Rows from block 3 of a small masked spectrogram model, named by matrix and row number. Rows with one number within an expert belong to one neuron, the router's apart. Each number is 128 + 32 x the weight over its row's rms, rounded and kept within 0 to 255. All counts start at 0.
Before each expert's rows are labels from the 100 clips, of 14976, where the router gives the expert most weight on average: "band" is the frequency band that holds the peak; "top examples" is what is common among them. Only what is clearly more common there than usual is listed. The data: single English command words and digits, spoken by a formant synthesiser in many voices.
# router: router (model.blocks.3.mlp.router.weight, 8x384, trained with AdamW), inputs 256-319
# up: expert up (model.blocks.3.mlp.up, 8x96x384), inputs 256-319
# down: expert down (model.blocks.3.mlp.down, 8x384x96, transposed), outputs 256-319

# expert 5
band: 4000 to 8000 Hz
top examples: pink noise; white noise
router.5 [135 137 104 121 169  79 100 170 117 135  65 140 192 141 123 112 116 117 118 144 104  96 204 158  77 124 127 149 140 117 106 196 103  95 117  67  99  29 114 136 145 165 139 100 120  77 154 155 146 121 174 115 110 157 149 108 162 154 140 129 182  99 119 112]
up.0 [156 129 143 103 151  89  84 157 104  93 139 128 111 109 131 134 105 157 161 162  38 111 154 120 191 144 151 107  91 141 158 139 136 157 130 156 121 140  49 134  93 146 117 150 143 134 157 127 129 119 135 153 129  82 141  65 127 172 144  83  99 139 102  99]
down.0 [169 125 135 158 141 204 142 114 108  95 152 147 165 178  97 150 112  95 116 150 109 150 116 150 134 132 114 128 165 124  76 128  99 158 115 124 136 159 112 109 153 135 183  96 121  94 132 139 111  71  55  95 153 106 139 181 121 192  93 139 138 118 153 157]
up.1 [129 105 141 162 171 140  81 116 153 149 106 115 166 121 148 154 118 142 157 147  92 135 170  96 122 118  95 132 112 139 190  77 157 199  94 202  90 138  67 154 131 119 137 169 159 127  91 152 185 171 126 134  75 163 128 137 107 127 136 147 134 168 157  88]
down.1 [157 129 115 147 143 109 129 119  75 130 148 137 161  99 148 140 108 116 116 132 110 121 209 136 135 121 125  99 135 130 164 154 141  73 187 101 157 173 154 118 156 169 149 193 103 124  58 165 146 136 130 164 181  98 158 153 124 156 153 149 124  92 132 195]
up.2 [157 188 128  48 100 150 151 101 166 134 132 143  65 105 154 149 133 170 180  99  73 157 153 103  62 111 127 178 105 117 109 129 106 192 108  82 113 161  99 176 156 167 160 118 150 127 168 143 179 132 139 184 106 171 154  71 112 196  79  79 145  91 113 153]
down.2 [132  72 171 160 107 128 109 160 114 155 114  90 114 101 157 124 138 150 108 162 162  73 157 203 133 148 100 124 140  94  95 156 144 116 147 161 134 106 149  70 125 113  93  70 147  92  60 114 152 159 154 125 134 134 118 173 176  69 135 138 104 102 158 119]
up.3 [154 202 136 189 108 160 142  91  84 110  50 179 142 145 144 129 156 133 119 105 225  89 130 101 130 104 122 175 116 105 148 177 134 103  74 129  96 168 129 136 143 161 109 141 135  91 157 167 141 157  92 127 139 129  99 153 107  71 125 139 124 162  64 134]
down.3 [184  95 122 121 208 119 150 127 162 102 108 162  89 129 131 103  94 153 119 153  63 165 118 101  71  88  99  57 153 133 118 154 120 194 128  71  74 127 127 132 193  93 120  94 157 109 134  91 126 104 118 134 132  80 197  94 147 178 138  97 178 150 131 110]
up.4 [144 139 107 102 132 141 154  78 105  97 111 175 117  87 156 161 119 161 118 122 100 129 118 119 149 160 100  97 152 120 157 178 120 123 146 119  80 144 210 163 139 193 127  74 170 130 129 148 160 104 101 110  74 121 127  72 115 164 106 149 135 129 121 112]
down.4 [107  97 143 153 120 169  41 171 113 153 114 128 150 124 147  74 132 105 139  60 177 131 123 119 111 155 123 115 165 172 113 115 146  60 129 109 107 128 117 146  97 182 117 173 114 112 160 123  79 152 110 173 220 172 163 121 113 126 125 106 181 159 111 143]
up.5 [115 119 124  98 152 186 124  87 104 146 140  97 129 162 130  59  99 164 162 112  95 117 145 119 136 126 109  87 121 126 148 141 151 150 138 120 123  87 150 163 117 166 129  93 181 105 113 149 141 148 120 112  92 154 136 106 111 158 191 107 145 185 163 114]
down.5 [140 155 139  64 136 140 131  50 116  88  83  66 122 121 154  98 123 140  79 170 145  60 159 126 123 157 130 101  97  64 137 113 106  88 131 123 172 126  90 100 132 197 142 112 132 116 174 110 177 103 148 148  90  86 124  86 149 130 130  81  82 143 105 101]
up.6 [ 99 117  97 186 110 122 157 118 159 163 161 135 137 109 130 106 187 197 175 157 152  88 102 106 155 148 123 128 121 174  95 156 146 117  87 115 131 153 127 202 128  71 144 195 120 172 111 143 154 176 146 152 146 125 120  84 122 132 144 105 181  83 104 120]
down.6 [158 161 107 126 193 175 163 162 115  68  83  57  40 127 125 119 119  95 168 123 138  97 155 108 133 133 179 169  97 133 166 117 173 121 133 170 147 154 136 175 138 124 129 101 100 118 149 109 115 185 159  97 129 106 121 130 148 184 104 168 115  79 137  78]
up.7 [156 167 152 106 159 102 138 120 145 167 111 156 125 121 157 115 152 175 149  88 128 126 219 120 113 103 194 160 156  96 134 154 178 134  97  99  71  65 186 139 141 165  91 206 172 140 141 135 158 138 166 167 137 125 158 155 120  91  65 120 168 141 140 186]
down.7 [134  99 120 175  68  96 150  87 142 108 168 142 116 128 164  75 160 123 113 152 126 115 139 177 134 126 111 133 104 126 122 126 123 141 126 132 144  83 128 116 131  74 134  81 158 172 130 152 162 172 126 118 144 147  88  98 122 122 121 113 108 130 135  79]
up.8 [161  89 127 175 177 164 201 167 106  88 130 150 127 153 145 161 211 160  98 118 128 140 137 162 151 155 139 118 146 153 123  58 146 148  99  98 176 121 134 181  50 170 104 129 167 130 130  98 186 192 158 115 129  67 113 153 167 139 136  88 110  84 102  95]
down.8 [153 181  99 118 118 129  96 150 153 137  98  90 149  80 126 145 105 131 124 134 129 117 123 166 122 113 124 165  86  93 158  81 134 105  89 152  60 124  88 106 140 130 147  94 138 130  91 118 162 137 139  58 108  99  97 156 176 128  98 126 142 153 132 112]
up.9 [142 163  92  96 152 108 161 149 191 161 173  95 131 108 115 120 106 132 130 132  60 136 146 102 122 116 111 110 114  91 141 166 197 123 117 113 155 147 178 190 136 124 118  83 101 120 144 171  90 108 156 191 117 139 128 157  91 150 149 131 103 152 110 166]
down.9 [ 99  94 118 139 145 152 139 118 151 130 183 148  93  95  92 108  89 157  95 106 110 116  88 137 138 112 112  89 128  97 155 123 104  91 155 156  63 145 111 155  69  96 103  94 204 142  96 103 101 193 101 131 148 118 116 157 123 104 142 139 145  93 104 133]
up.10 [162 161 153  80 141 149 124  91 135  72  92 123  45 159 163 115 159 212 170  78 122 162 156  95  87 119 133 229 155 118  90 192 131 170 140 140 118 134 161 143 129 169 183 116 166 129 114 106 181 121 156 155 104 138 110  66 126 143 138 105 116 130 148 140]
down.10 [137  77  73 143 146 118  83 144  95 128 187 111 147 137 108 102 145 108 126 113  59 139 134 150 139 105  80  61 100 159 137 110 147  58 155 103  85 128 141 160 157 154 159  96 135 122 143 147 152 136 112 142 163 113 101 118 136 150 147  87 147 113  47 110]
up.11 [ 93 149 156  74 156 164 103 104 115  83  96 150 161 136 138 144 111 204 134 153 135 112 161 168 140 108  97 102  43  92 164 179 119 110  91 140 123 124 175 125 112 108 160 144 182 124 138 133 121 144 170 147 116 133 137  64 108 169 120 148 115 153 129 118]
down.11 [169 109 144 153  90 125 158 171 113 149  95 135 131 128 190 185 127 130 157 143 151 149 113 156 163 136 218 102 150 100 150 124  91 143 131  69 149  98 137  96 196 113  69 124  95 125  95 120 105 158 115 122 118 141 108 133 161 115 125 139 117 112 110 109]

# expert 7
band: 250 to 500 Hz
top examples: reverberation; /s/; /t/; /ɛ/
router.7 [141 150 157 103 121 131  82  82  95 227 133 120  99 144 170 151 156 105 142 147 171 103  91 115 189  98 168 167 206 136  95  85 162  99 182 144 109 136 126 117 113  90  94 133 135 114  74 140 161  78 120  91  88 118 152 136 168 119 133 109 132 139 138  64]
up.0 [136  87 150 151 184 134 141 108 189 195 125 111 129 148  92 147 160 106 113 141 139 170 109 119 137 146 155  92 129 130 103 125 156 174 137  92 132  99 115 162 109 175 137 165 142 146 129 163 128 131 140 199 141 104 132 100 128  88 155 116  90 146  80 114]
down.0 [147  62 125  81 108 163 141 163 120 124 122 167 127 132 140 140 151 178 181  74 116 134 103 162 125 176 123  81 108  90  79 135 149 149 143 166 135 147 123 153 158 109 150 167 132 108 123  98 168 122 151  85 116 153 137 160 173 140  82 135  75 112 117 148]
up.1 [160 157 149 108  98 149 178  75 129 113  99 133 134 150 152 125 164 117 214 115 117 144 114 158  91  86  97 165 134 128  43  60 125 166 136 105 132 122 108 139 135 125 173 156 119  88 120 150 109 108 154 147 154 159 105 141  23 126 120 223 118  66 141 109]
down.1 [115 160  60 127 116 120  76 132 110 114 118 119 104 116  68 105  94 131 174 102 109 133 100 104 123 121 108 152 202 109 135 108 175 125 148  95  98 121 170 175 132 124 163 165 128 148 110 115 147  86 163 133 153 121 128  80 164 152 154 144 106 118  99 128]
up.2 [164 106 133  96  99 116 146  72 117  90 120  73  91 142 150 156 153 123 157 112 121 125 135 128 135 129  43 128 138 159  98  80 195 186 129  72 111 133 170 169 142 178 120  90  94 130 109  98 194 128 119 138 161  83 157 132 148 118  92  89 122 145 141 169]
down.2 [188  84 120 142 164 120  97 203 123 155 168 160  93 104 171 102 126 108 155 181 178 109 111 165 151 171  96 127 150 141 117 123 144  42 123 140 100 176  96 145 159 126  89  82 104  92 155  93 132 125 157 184 120 171 137 143 197 120  57 158 125 101 183 153]
up.3 [165 102 152 110 140 142 118 113 133 137 126 172 109 113 163  76 192 182 132 139  93  94 187 120 145  70 143 131 160 118  91  89 106 140  99 111 171 144 106 181  99  17 118 175  68 129 151 131 158 108 125 144 132 154 133 125 140 121 154 132 138 130  86 120]
down.3 [188 102 106 127 178  54 102 169  84 109 129 108 176  74 156 194 116 126 167 117 132 165 121  81 119 148 162 153  93 137 103 111  97  98 130 149 105 152 141 168 142 176 133 130 164 122  85 193  95  98  97 100  87 117 124 137 101  58  88 104 155 125 168 123]
up.4 [101 132 153 124 132 167  93 105 105 166 126 103 127 168 148  90 165 118 128 125 100 130  91 117 127 126 160 138 133 195 156 196 112 120 111 156 159 139 157 167 139 177  84 141 152 135 129  34 142 159 159 123 141  88 154  77 122 128 149 166 154 165  78 157]
down.4 [149 194  66 138 131 126 177 165 117 108 111 151 121  83 126 121 125 134 119  93 110  83 144 105 102  89  79 148  80  58 114 158 146 122 161 146 121  92 150 183 117 174 175 141 156 128 133 132 140 158 155 183  98  93 116 162 109 152 133 148 148 101 179 143]
up.5 [149 164 172 158 189 124  36 128 147  83 138 105 145 146  94 103 230 142 174  87 169 152 137 108 112 134 142 157  80 143 143 148 102  79 143  79 143 128 123 102  93  19 192 112 135  72 132 175  76  94 112 102 183 125 109 145 119 107 156 193 152 147 108 157]
down.5 [154  89 154 130 113 185 125 124 157 136 148 204 179 135 153 138 153 143 131 133 113 131 102 150 108 150 158 177 209 141 112  77  82 108 150  76 141 131  97 147 191 145 161 136 165 105  98 138 225 155 132 101 119 132 175 150 136 134  43  97 176 141 137 144]
up.6 [130 137 191  65  73 117  80  81 175 155  96 166 112 158 169  88 132 106 133 160 171 138 113 105 158 124 162 147 151 142 144 154 121 149 147 157 197  98 156 129 139 136 122 160 180 125 135 168 151 162  78 131 110 133 180 115  73 161  84  78 101 178 127 158]
down.6 [107  98 105 105 109 133  90  96 120  99 127  28 147 126 124 123  92 148 154  85 145 160 114 103 133  78 111 150 100 135 159  95  64 126  95 127 127 171 168 122 174 127 107 118 175 132 100 163  76 112 107  68 159 120  59 146 141  81 155 141 132 212 113 122]
up.7 [128 106 118 130 217 169 122 104 134 138  99 147  85 169 118 113 149 118 172 114 131 163 103 157 171 126 125 118 120 124  87  76 151  91 132 161 130 129 150  91  79 134 106  72 104 115 152  89  80 110 108 159 214 147  84 166 139 141  87 102 102  89 114  99]
down.7 [143 126  88 122 140  86 123 173 110 131 144 138 176  83 145  99 188 174 132  93 137 101 117 138  90 126 143 138 197 110 142  97 156 159  83 142 158 116  81 123 206 147 144 123 124 135 140  90 160 104 117  93 112 142 147 163 116 106  71 110 117  91 123 137]
up.8 [179 102 140 132 102 147 191 118 116  76 162  94 140 110 101 186  87 168 119 186 149 113 187 125 170 107 147 109  90 123 159 177  92 126 112 127 118 133 112 118 143  29 104  84 137 118 174  80 148 120 170 114 115 104 232  64  94 162 131 140 104 117 149 153]
down.8 [184  83  83 180 148 106 125 100 133 117 121 101 122  95 118 134 126  94 134 134  86 145 111 119 101  99 111 136 135  68 157 128  95 105  87 111 116 180 136 137 126 116  92  91 125 179 104  88 124  73 132  99 100 109 108 181 162 136 118 129 160 134 105 139]
up.9 [108 179 149 134 169 109 139  75 108 126 137 146  72 102 148 146 198 137 149  45  51 103 133 178 132  79 133 115 113 141 101 132 122 134 163 143 127  85 136 162  94  69 122 123 148 124 104 162 144  81 186 138 182  81  87 104  91 106 157 125 151 190 152 137]
down.9 [122  99 168 103 110 131 102 108 138  96 146  80 102 114 147 151  67 145 144 114 141 116 165 157 178 203 139  70 152 190 139 158 125 115 120  83 125  85 107 122 116 106 114 126 148 131 147 178 139 107 101 157 147 114 103 138  89 102 171 143 100 143 117 154]
up.10 [164  90 174 179 172  91 157 140  93 106 132 190 164 168 154 134 153  82 102 138 124 157 121 161 125 128 160  99  29 135 161 143 139 126 192 121  59 122 165 106 127  87 120 143 134 103 135  88 104 104 128 165  88 132 123 181 166 165 104 144 217 205 139  92]
down.10 [143 111 113 118 147 131  72 177 148 158 100 109 131 136 135 124 103 101 127 160 126  80 151 133 146 112 123 134 142 119 132 112 192 106  73 110 134 141 118 128 147 100  78 135 117 135 140 132 118 154  68 166  90 153  78 133 125 105 115  97 128 154  66  91]
up.11 [133 131 121 166 207 106 132 119 144 165 116  99 119 117 129  92  88 113 107 120 153 139 123 134  67 130 126  85 114 162 104 113 175 106 145 120 150 126 188 166 118 143 102  94 137 152 115 142 104 207  73 132 123 150 185 201 105 122  84 104 127 135 114 100]
down.11 [158 166 139 150 150 150  69 153 101 110 105 108 159 112 145 107 138 142 148 168 100 106 110 108 138 121  90 136 171 144 103 108 178 136  81 152 137 109  99  71 160 103 161 149 120 142 100 103 104 126 104 164 144 130 136 103 170 104 117  65 112 114  61 123]

# expert 6
band: 4000 to 8000 Hz
top examples: quiet level
router.6 [142 156 173 180 143 140 191 140 190 114 109 121 168 111 163 132 138 139 199  99 157 196 199 186 156  70  92 124 127 165 109 127 124 151 130  69 131  83  82 130 138 149 123 166 103 140 131 163 169 146  93 155 147  96 128 171 150 117 151 128 179  97 152  56]
up.0 [143 114 135 120  89 122 122 137 118 149 148 162 156 129 150 123  56 165 120  67 181 125  96  94 200 150 161 132 118 121 162  82 126  74  97 107 146 179 147 130 192 103  74  70 123 139 108 104 216 161  94 162 205 125 114  99 101 131 147 116 128 133  80 136]
down.0 [ 86 102  85 177  53 119 140 141 101 105 123 108 176 107 125 136 122 146 136 151 122 176 103 104 166 139 104 109 161 137 190  89 150 101 124 144  72 154 172 126 148 143  84 167 158 137 102 130 147 159 153 146 181 113 160  31 123 137 143 118 179 123 142 132]
up.1 [131 128 125 151 155 129 119 105  96 163 122 174 102 121 177 148 136  87 172 160 149 122 107  96 126 126 198  95 105 199 118 136  87 179  98  96 149 144  80 177 137  56 182 167 150  94 154 213 174 108 160 179 173  89 149  82 147 144  99 119  80 137 104 124]
down.1 [203 139 114 162  81  61 135 112 129 128 161 130 192 137 114 122 113  68 126 121 126 120  76 201 118  73 137 142  95  65 153 111 151  69 126  78 131 154 113  69 135  95 202 111 103 141 105  41 152 125 136  51 127 142  61 201 126  66 118 134 141 139 187 132]
up.2 [101  87 134 102 120 173 100 138 176 122  92  74  84 136 152 155 185 200 152  94 124  95 120 127  67  99 148 146 108  96 137 127 109 120 124  94 178 116 131 126 136  65 137 132 165 142 142 147 164 106 187 129 136  83  97  87  98 169 114 103 155  59  89 162]
down.2 [168 173 119 139 193  74 165 133 108 177 137  54 128 107 157 182  93 187 157 140 121 101 172 171 130 160 130  75 133 120  95  88  86 115 149 184 140 108 129 174 152 132 192 161 151 194  78 134 197 140 119 102 105 147 127 154  94 149 133 128 144 140 128 110]
up.3 [128 122  99 153 123 126  98 185 123 191 157 118  85 120 122 163 114 135  79  99  91 125 127  92 158 103 121 157 156 132 121 137 146 102 148 149 121 152 148 195 119  87 120 152 139 111 184 149 155 144  67 164 145 104 166 145 156 171 109 146 137 160 130 146]
down.3 [ 77 124 145 111 147 103 163 166 178 131  73  80 108  92 179 124 121  91 150 139 114 154 140 159 118 128 100 123  96 156 158 118 106 107 135 183  99 144 180 158 128  92 149 210  46 113 159 165 190 150 101 121 119 132 147 136 100 121 101 145 143  93 127 169]
up.4 [117  94 122  77 130 131 117 112 169 141 194 171 121 181 113  67  78 171 139  89 121 180 125 138 168 150 145 150  68 149 128 124 107 137 128 137 132 176 103 169 107 126  68 111 154 145 106 105 136 111  88 137 108 170 170 193  81 111  89  59  84 163 147 165]
down.4 [182 107 126 162 119 104  84 149  82 128 142 147 134 139 173 103 143 101  76 129 108 163  95 149 144 136 105 153 119 148 106 160 145 147  88 139  99 119 138 152 127 146 126 101 130  46 106 139 109 199  89 136  56 136 111  96 148 146  97 185  91 159 151 191]
up.5 [140 236 160 113 125 106 135 164 164 151 170 119 180 127 138 133  88 137  53  72 132 145 127  56  96 162 123 100  77 138 159 182 102 136 129 110 193 112 160 107 136 146 100 162  90 157 117 128 170 115 106 171 186 118 114 150  97 133  98 123 134 172  86 139]
down.5 [166  79  87 133  99 113 133 105 110 167 151 132 141 105  93  78  97 146 150 149  86 139 108 115 106 106 154 159 121 189 129 168 125 149  76 166 147 142 101  76 107 180 113 113  91 155 164 144 163 110 168  62  86 177 136 122 120 136 110 101 133 142 108  95]
up.6 [112 168 105 107 153  91  97 104 155 207 167 140 113 100 130 149  66 154 132 100 136 143 150 135 137 117 154 153  75 100  79 128 193 129 107 109 121 122  91 152 116  82  99 151 136 172 146 165 141 139 175 109 125 133 167 168  94 184  91 126 144 125  95 106]
down.6 [141 124 184  89 165  99 170 193 152 136  98  56 116 148  98 106  96  37 174 161 191 169 147 141  87  74 132  87 104  93 109 124 154 156 153 134 121 134 157 119 150 149  90 170 115  72 151 103 188 115 104 100 168 123 136 125 114 101 105 128 106  78 112 105]
up.7 [153  94 142 103 108 144 156  77 100 103 119  99 148 142 133 143 126 176  97 110 103 150 122  97  98 153 108 116  99 134 131 112 120 112 204 161 227 116 145 121 181 125 123  99 114 147 106 161 107 148 107 172 194 171 106 169 122  93 115  93 169 170 149 102]
down.7 [ 45 131 156 132 176 120 133 125 133 175  74 132 122 124 152 170  81 129 101 141 127  81  99 168 101 111 124 121  90 105 123 125 144 112 111 158  68 169 125 116 140 166  98  96 145 161 107 112 119 146 161  81  38 152  94 180 134 126 140 140 122 107 109 143]
up.8 [156 122 160 208 117 132 126 135 153 129 168 149  95 109 157 130 132 132  92  79  78 181 130  70  86 124  96 120  73 180 130  85  73 150 115  95 173 115 144 172 106 126  81 160 104 157 158 107 135 125 136 101 104 169 173 125 129  80  93 121 171 122 159 183]
down.8 [151 106 117  71 121  96 108 147 216 156 169 151  99  97 132 142  95 126 158 201 162 194 123  90 107 158 121 134 132 129  68 120 117 132  67 152 127 155 113 117  96 146 153 100 129  76 110 183 160 139 167 152 133  87 156 123 158 124 168 128 171 121 145  74]
up.9 [173 153 164 191 163 107  94  82  97  95 126 122 116 168 160  98 141 161 112 120  94 139  98 120 127 137 113  93 109 136 103 136  99 136 136 133 170  97 175 101 143  55 122 163 101  87 137  90 135 161 104 189 205 113 184 122  95 112 113 121 149 109 130 119]
down.9 [148  60 179 157 152 147 120  93 215 120 116 121 122 158  69 160 129 134 123  92  88 171 148 121  94 121 131 110 111 157 139 132 135 127  88 134 125  82 129 118 153 167  90 136 134 104 133  75  52  68 102  95 169 150 116 144 151 123 121 173 134 188  71 145]
up.10 [133 169 131 143 126 102 127 137 145  90 164 126 133 159 100 160 131 120 150 125 117 115 117 109 105 145  82 180  97 194 142  98 158 115 125 156 191 153  68 133 165 112 135 138 153 135 115 201 120 150 145 147 188 159 143 134 104 207 126 121 207 151 171 157]
down.10 [ 93 131 143 147 147  55  88 102  98 175 174 145 119  94 147 161 112 139 127 104 140 126  83  83 139 118 102  90 135 159  85  83 137 115 138 184 137 132 108 141 111 102 133 146 134 132 194 117 141 155 153  72  87 126 163 181 124 164  85 152 128 145 160 130]
up.11 [131 184 152 121 124 137 133 100 154 147 125  90  66 140 131 141 106 111 101  81  91 176 201 151 105  96 109 135 188 138 128 128 159  89 127 111 138 121 129 170 124 125 114 123 183 125 149 119 136  87  94 167  67 161  99 111 111 150 131 153 122 147 124  85]
down.11 [118 109 101 110 128 146 181 154 104 189 110 145 117  97 141 115 123 151 122 110 105 162 122 132 131 133  99 129 163 158 121 132 185  94 109  85  84 142 110 113 125 152 186 128 138  84  90  63  86  94 134  95 100 129 138 159 169 147 160 150  97 114 110 114]

# expert 1
band: 500 to 1000 Hz
top examples: /k/; /ɪ/; word: music; word: next
router.1 [121 159 121  59 104 138 116  82 183 138 103 127 119 114 166 127  84  98 142 133 169 139 126 140 139 113 126  88 185 153 129  91 172 148 168 113  85 105 143  68 129 103 145 124 129 123  70 124 132  68 115 102 168 117 107 117 185 151  91 167 122 102 185 127]
up.0 [124 121  79  98 107 122 130  76 147 104  53 197 195 113 111  94 163 150 143 158 150 122 185 151 130  87 163 132  96 164 168 162 126 159 128 149 141 117 115 160 172 197  80  93 191 189 104 205 106 131 107 133 163 117 127 164  83 165 127  45 155 126  84  94]
down.0 [139 149 185 115  97 139  93 125 132 114 169 135 171  89 129 132  75  82 123 130 144 131 123 173 153  99 138  69 142 139 116 101 138 153  96  82 147 130  96 202 117 122 135 167  97 133 108 162 118 173 181 153 131  98  78 112 144 111 142 122 150 124  76 154]
up.1 [120 125 143  58 157 123 107 123 108 116 124 142 128 142  70 123 177 201  86 149 140 180  96 119 120 165  89 142 101 120 179 185  86  89 162 124 196 202 162  98  53  95  79 107 192 120 153 130  87 170  97 111  79 175 131 124 120 120  99 125  64  89  86 168]
down.1 [113 145 101 144 142 146  82 111 141 147 133 145 128 155 114 154 120 160 131  88 140 101 131 161 111 136 123 187 108 149 148 134 105 114 113 187 180 214 113 110  88 109 164 117  89 167 161 136  79 179 121  84 142 112 106 177 131  54 121 122 153 151 134 126]
up.2 [173 161 144 110 108  64 145  72 122  84 156 172 116 174 161 160 137 205 138 152 145 152 189 200 201  71 126  98 116 175 144  83 118 151 132  87 117 131 121 175 123 122 131 198 143  86 125  79 150  85 194 128  95 209 154 129 115 173 100 208 108 142 112 127]
down.2 [ 92 109 120 129 107 141  97 121 111  94 157  86 138  94 151 109 138 143  95  98 174 134  65  59  65 190 182 131 118 119 111 124 117  92 103 222 166 183 124  98 140 109 117  88 135  76 161 142 107 121  80 142 139 161 117 117 109  63 148 120 185 119 138 124]
up.3 [ 84 120 142 131 139 108 144 165 167  87  70 179 136 198 106 134 141 138 143 183  90 172 122 165 210 130  47 133  58 123 165 125 145  91 132 144 175 131 105  95 109 137 106  72 121 122 142 152 121 137  82 152 207 131 135 128 156  77 138 112 180 102 109 107]
down.3 [201 134 134 114 116 126 143  92 120  94 136  93  47  82 151 113 113 142 144 106 116 147 133 134  89  97 118 139  75 159 154  95 134 177 141 103 163 141 137 133  95 140  91  51  97  87 190 155 167  57 102  95 146 107 125 160 106 144 121 164 116 134 101 144]
up.4 [150 168 115 133 113 151 191  98 102  80 112 139 129 169 141 189 164  88 118  64 154 116 131 145 189  94 121 157 139 115 144 141 147 131 113 126 126 141  47 129 107 176 128  96 132 103 152 113 142 133 127 178 184 104  45  41  73 170 141 150 103 123 110 146]
down.4 [148 144 159 138 154 161 134 115 103 144 132 136 132 114 123 103  97 173  62 144  62  89 120  97 139 141 161 155 127 129 133 107 140 146  74 146  67 127 157 158 117 141 124  35 188 148 122  55  93 138 206  45 146 148 126 121  96 148 121 105 133 113 154 155]
up.5 [188 133  94 186 136  96 157 127 116  97 101 156  83 138 127 119 210 196 113 117 117 167 104 100 164 114 151 135 116 212 139 173 124 163 160  97 166 123 116 131  71  74 170 123  82  86 193 119  82  72  55  99 190 140 116 126 143 103  87 153 149  96 111 166]
down.5 [103 122 150 116 206 138 178  85 146  87 126 119  97 155 119 191 118 147 101 160  92 140 153 100 102 144 131 151 128 148 182 103 176 166 128 157 125 140 141  90 108  71 126  95 134 187 106 184  87 163  61  75 141  93 148 151 121 141 127 126 103 139  85 190]
up.6 [141 125 178 167 146  80  74  70 133 108 161 111 212 162 134  92 100 188 137 168  71 129 179 145 147 148  80 141  55 146 111 101 142 181 126 139 154 136 158 162 117 140 122  77 118 113 137  76 126 161 143 181 136 146 138 104  80 113 166  93 178 148 140  86]
down.6 [ 59 120 175  99 175 157 122 174 112 108 113  92 193 130 135 188 189  78 114 187 125  87 118  53 127 136 165 140 139  58 116 113  91 118 106 105 108  56 114 168 121 145  85  83 150 126 152 171  84 138  94 174 189 143 148 149 124 133 163 132  82  95 131 107]
up.7 [148 162 160 166 112  90 112  61 146 144 127  89 125 187  93  61 154 115 143 207 154 116  73 208 173 151 151 108 124 103 178 179 108 133 111 123 108 153 148 117 127 110  91 201 167  97 146 158 125 170 136  77 135 132 149  79  94 131 110  85 114 163 193 141]
down.7 [ 82 108 116 118 194  99 129 140 173  85 114  78 170 143 140  93 145 134 123 103 156 123  88 115 165  98 129 147  90 129 165 164 131  86 129 159 191 112 195 102 115  78  95 131 165 114 124 185 135 176  73 167 157 113 125 125  83  66 101  98 131 173  90 118]
up.8 [109 149 125 149  71  99 163  92 118 126  96 144  89 164 138 101 109 190  84 140  39 159 115 113 134  96 160 101  77 144 157 125 174  90 147 129 168 164 120  96  80 114 147 122  87 147 136 124  89 105 132 114 207 135 195 155 148 121 104 156 165  90 174 158]
down.8 [149  82 125 126 186 176 151  86 125 167 156 133 134 132 104 107 102 128 106 150  82 165 131 120 173 142 151  74 145 140 179 114 152 140 161 122 110 180  78  87 119 151  86 170 165 179 174  99 110  67 126 144 112  89  90 175 111 151 112 147 100 145 119 119]
up.9 [121 159 160 149 133 127 109 137 120 127 109 146 122 165 126 146 127 123 159 108 120 119 181 114 137 101 121 147 152 117 132 117 153 104 120 112 108  52 166 158 108 125  94 202 194 143 178 150 128 125 127  78 181 141 167 124 139  98 144 106 160 132  83 163]
down.9 [117 102 144 147 151  46 125 149 153 106  74  56 160 134 120 101 124 147 131 124 130  84  78 130 163 168 114 120 134  91  85 119  84 126 128 107 124 176 109 112 106 185 134 160 128  63 122  41 144 206 127 198 114 184 150 118  73 132 131 109 103 190 109 109]
up.10 [101 131 179 102 139 149 169 151 103 155 154 147  96 167 163  86 165 173 117 142 143 106  89 110 131 146 106  70 129 180  98 134  99 173 128  99 170 116 118 128 146 135  99 148 152 110 106  82 221 118 132 194 125 122 153 121 124  71 138 133 151 183 166 123]
down.10 [ 52  35 163 120 161 119 108  42 117 114 123 143 147 177 120 129 158 154  39  97 142 183 121  97 138 109 114 161 126 176 207 194  83 163 149 183 139  99 189  84  99 108  83  91 113 152 139 111  75 156 107  71 124  84 166 151 120 158 156 137 102 119  95 181]
up.11 [132 140  96 164 125  93 198 135 146 131 141 128 119 171 189 116 142 129  33 151 121 146  68 158 190 151 155 120  87 131 102  73  81 111 146 110 101 128 106 111 110 166 108 155 188 171 133 120  55 146 152 146 156 165 135 134 116  99 179 133 135 120 125 128]
down.11 [127 123 128  94 171 128  97 126 101  60 121 141 102 107  75 157 147 140 109 122 119 130 127 125 111 140 177 154 139 135 142 204 129  59 105  89 132  88  97  86 127 112 137 170 159 145  97 117 113 115 167 120 137  73 166  73 133 136 131 162 154  82 120 143]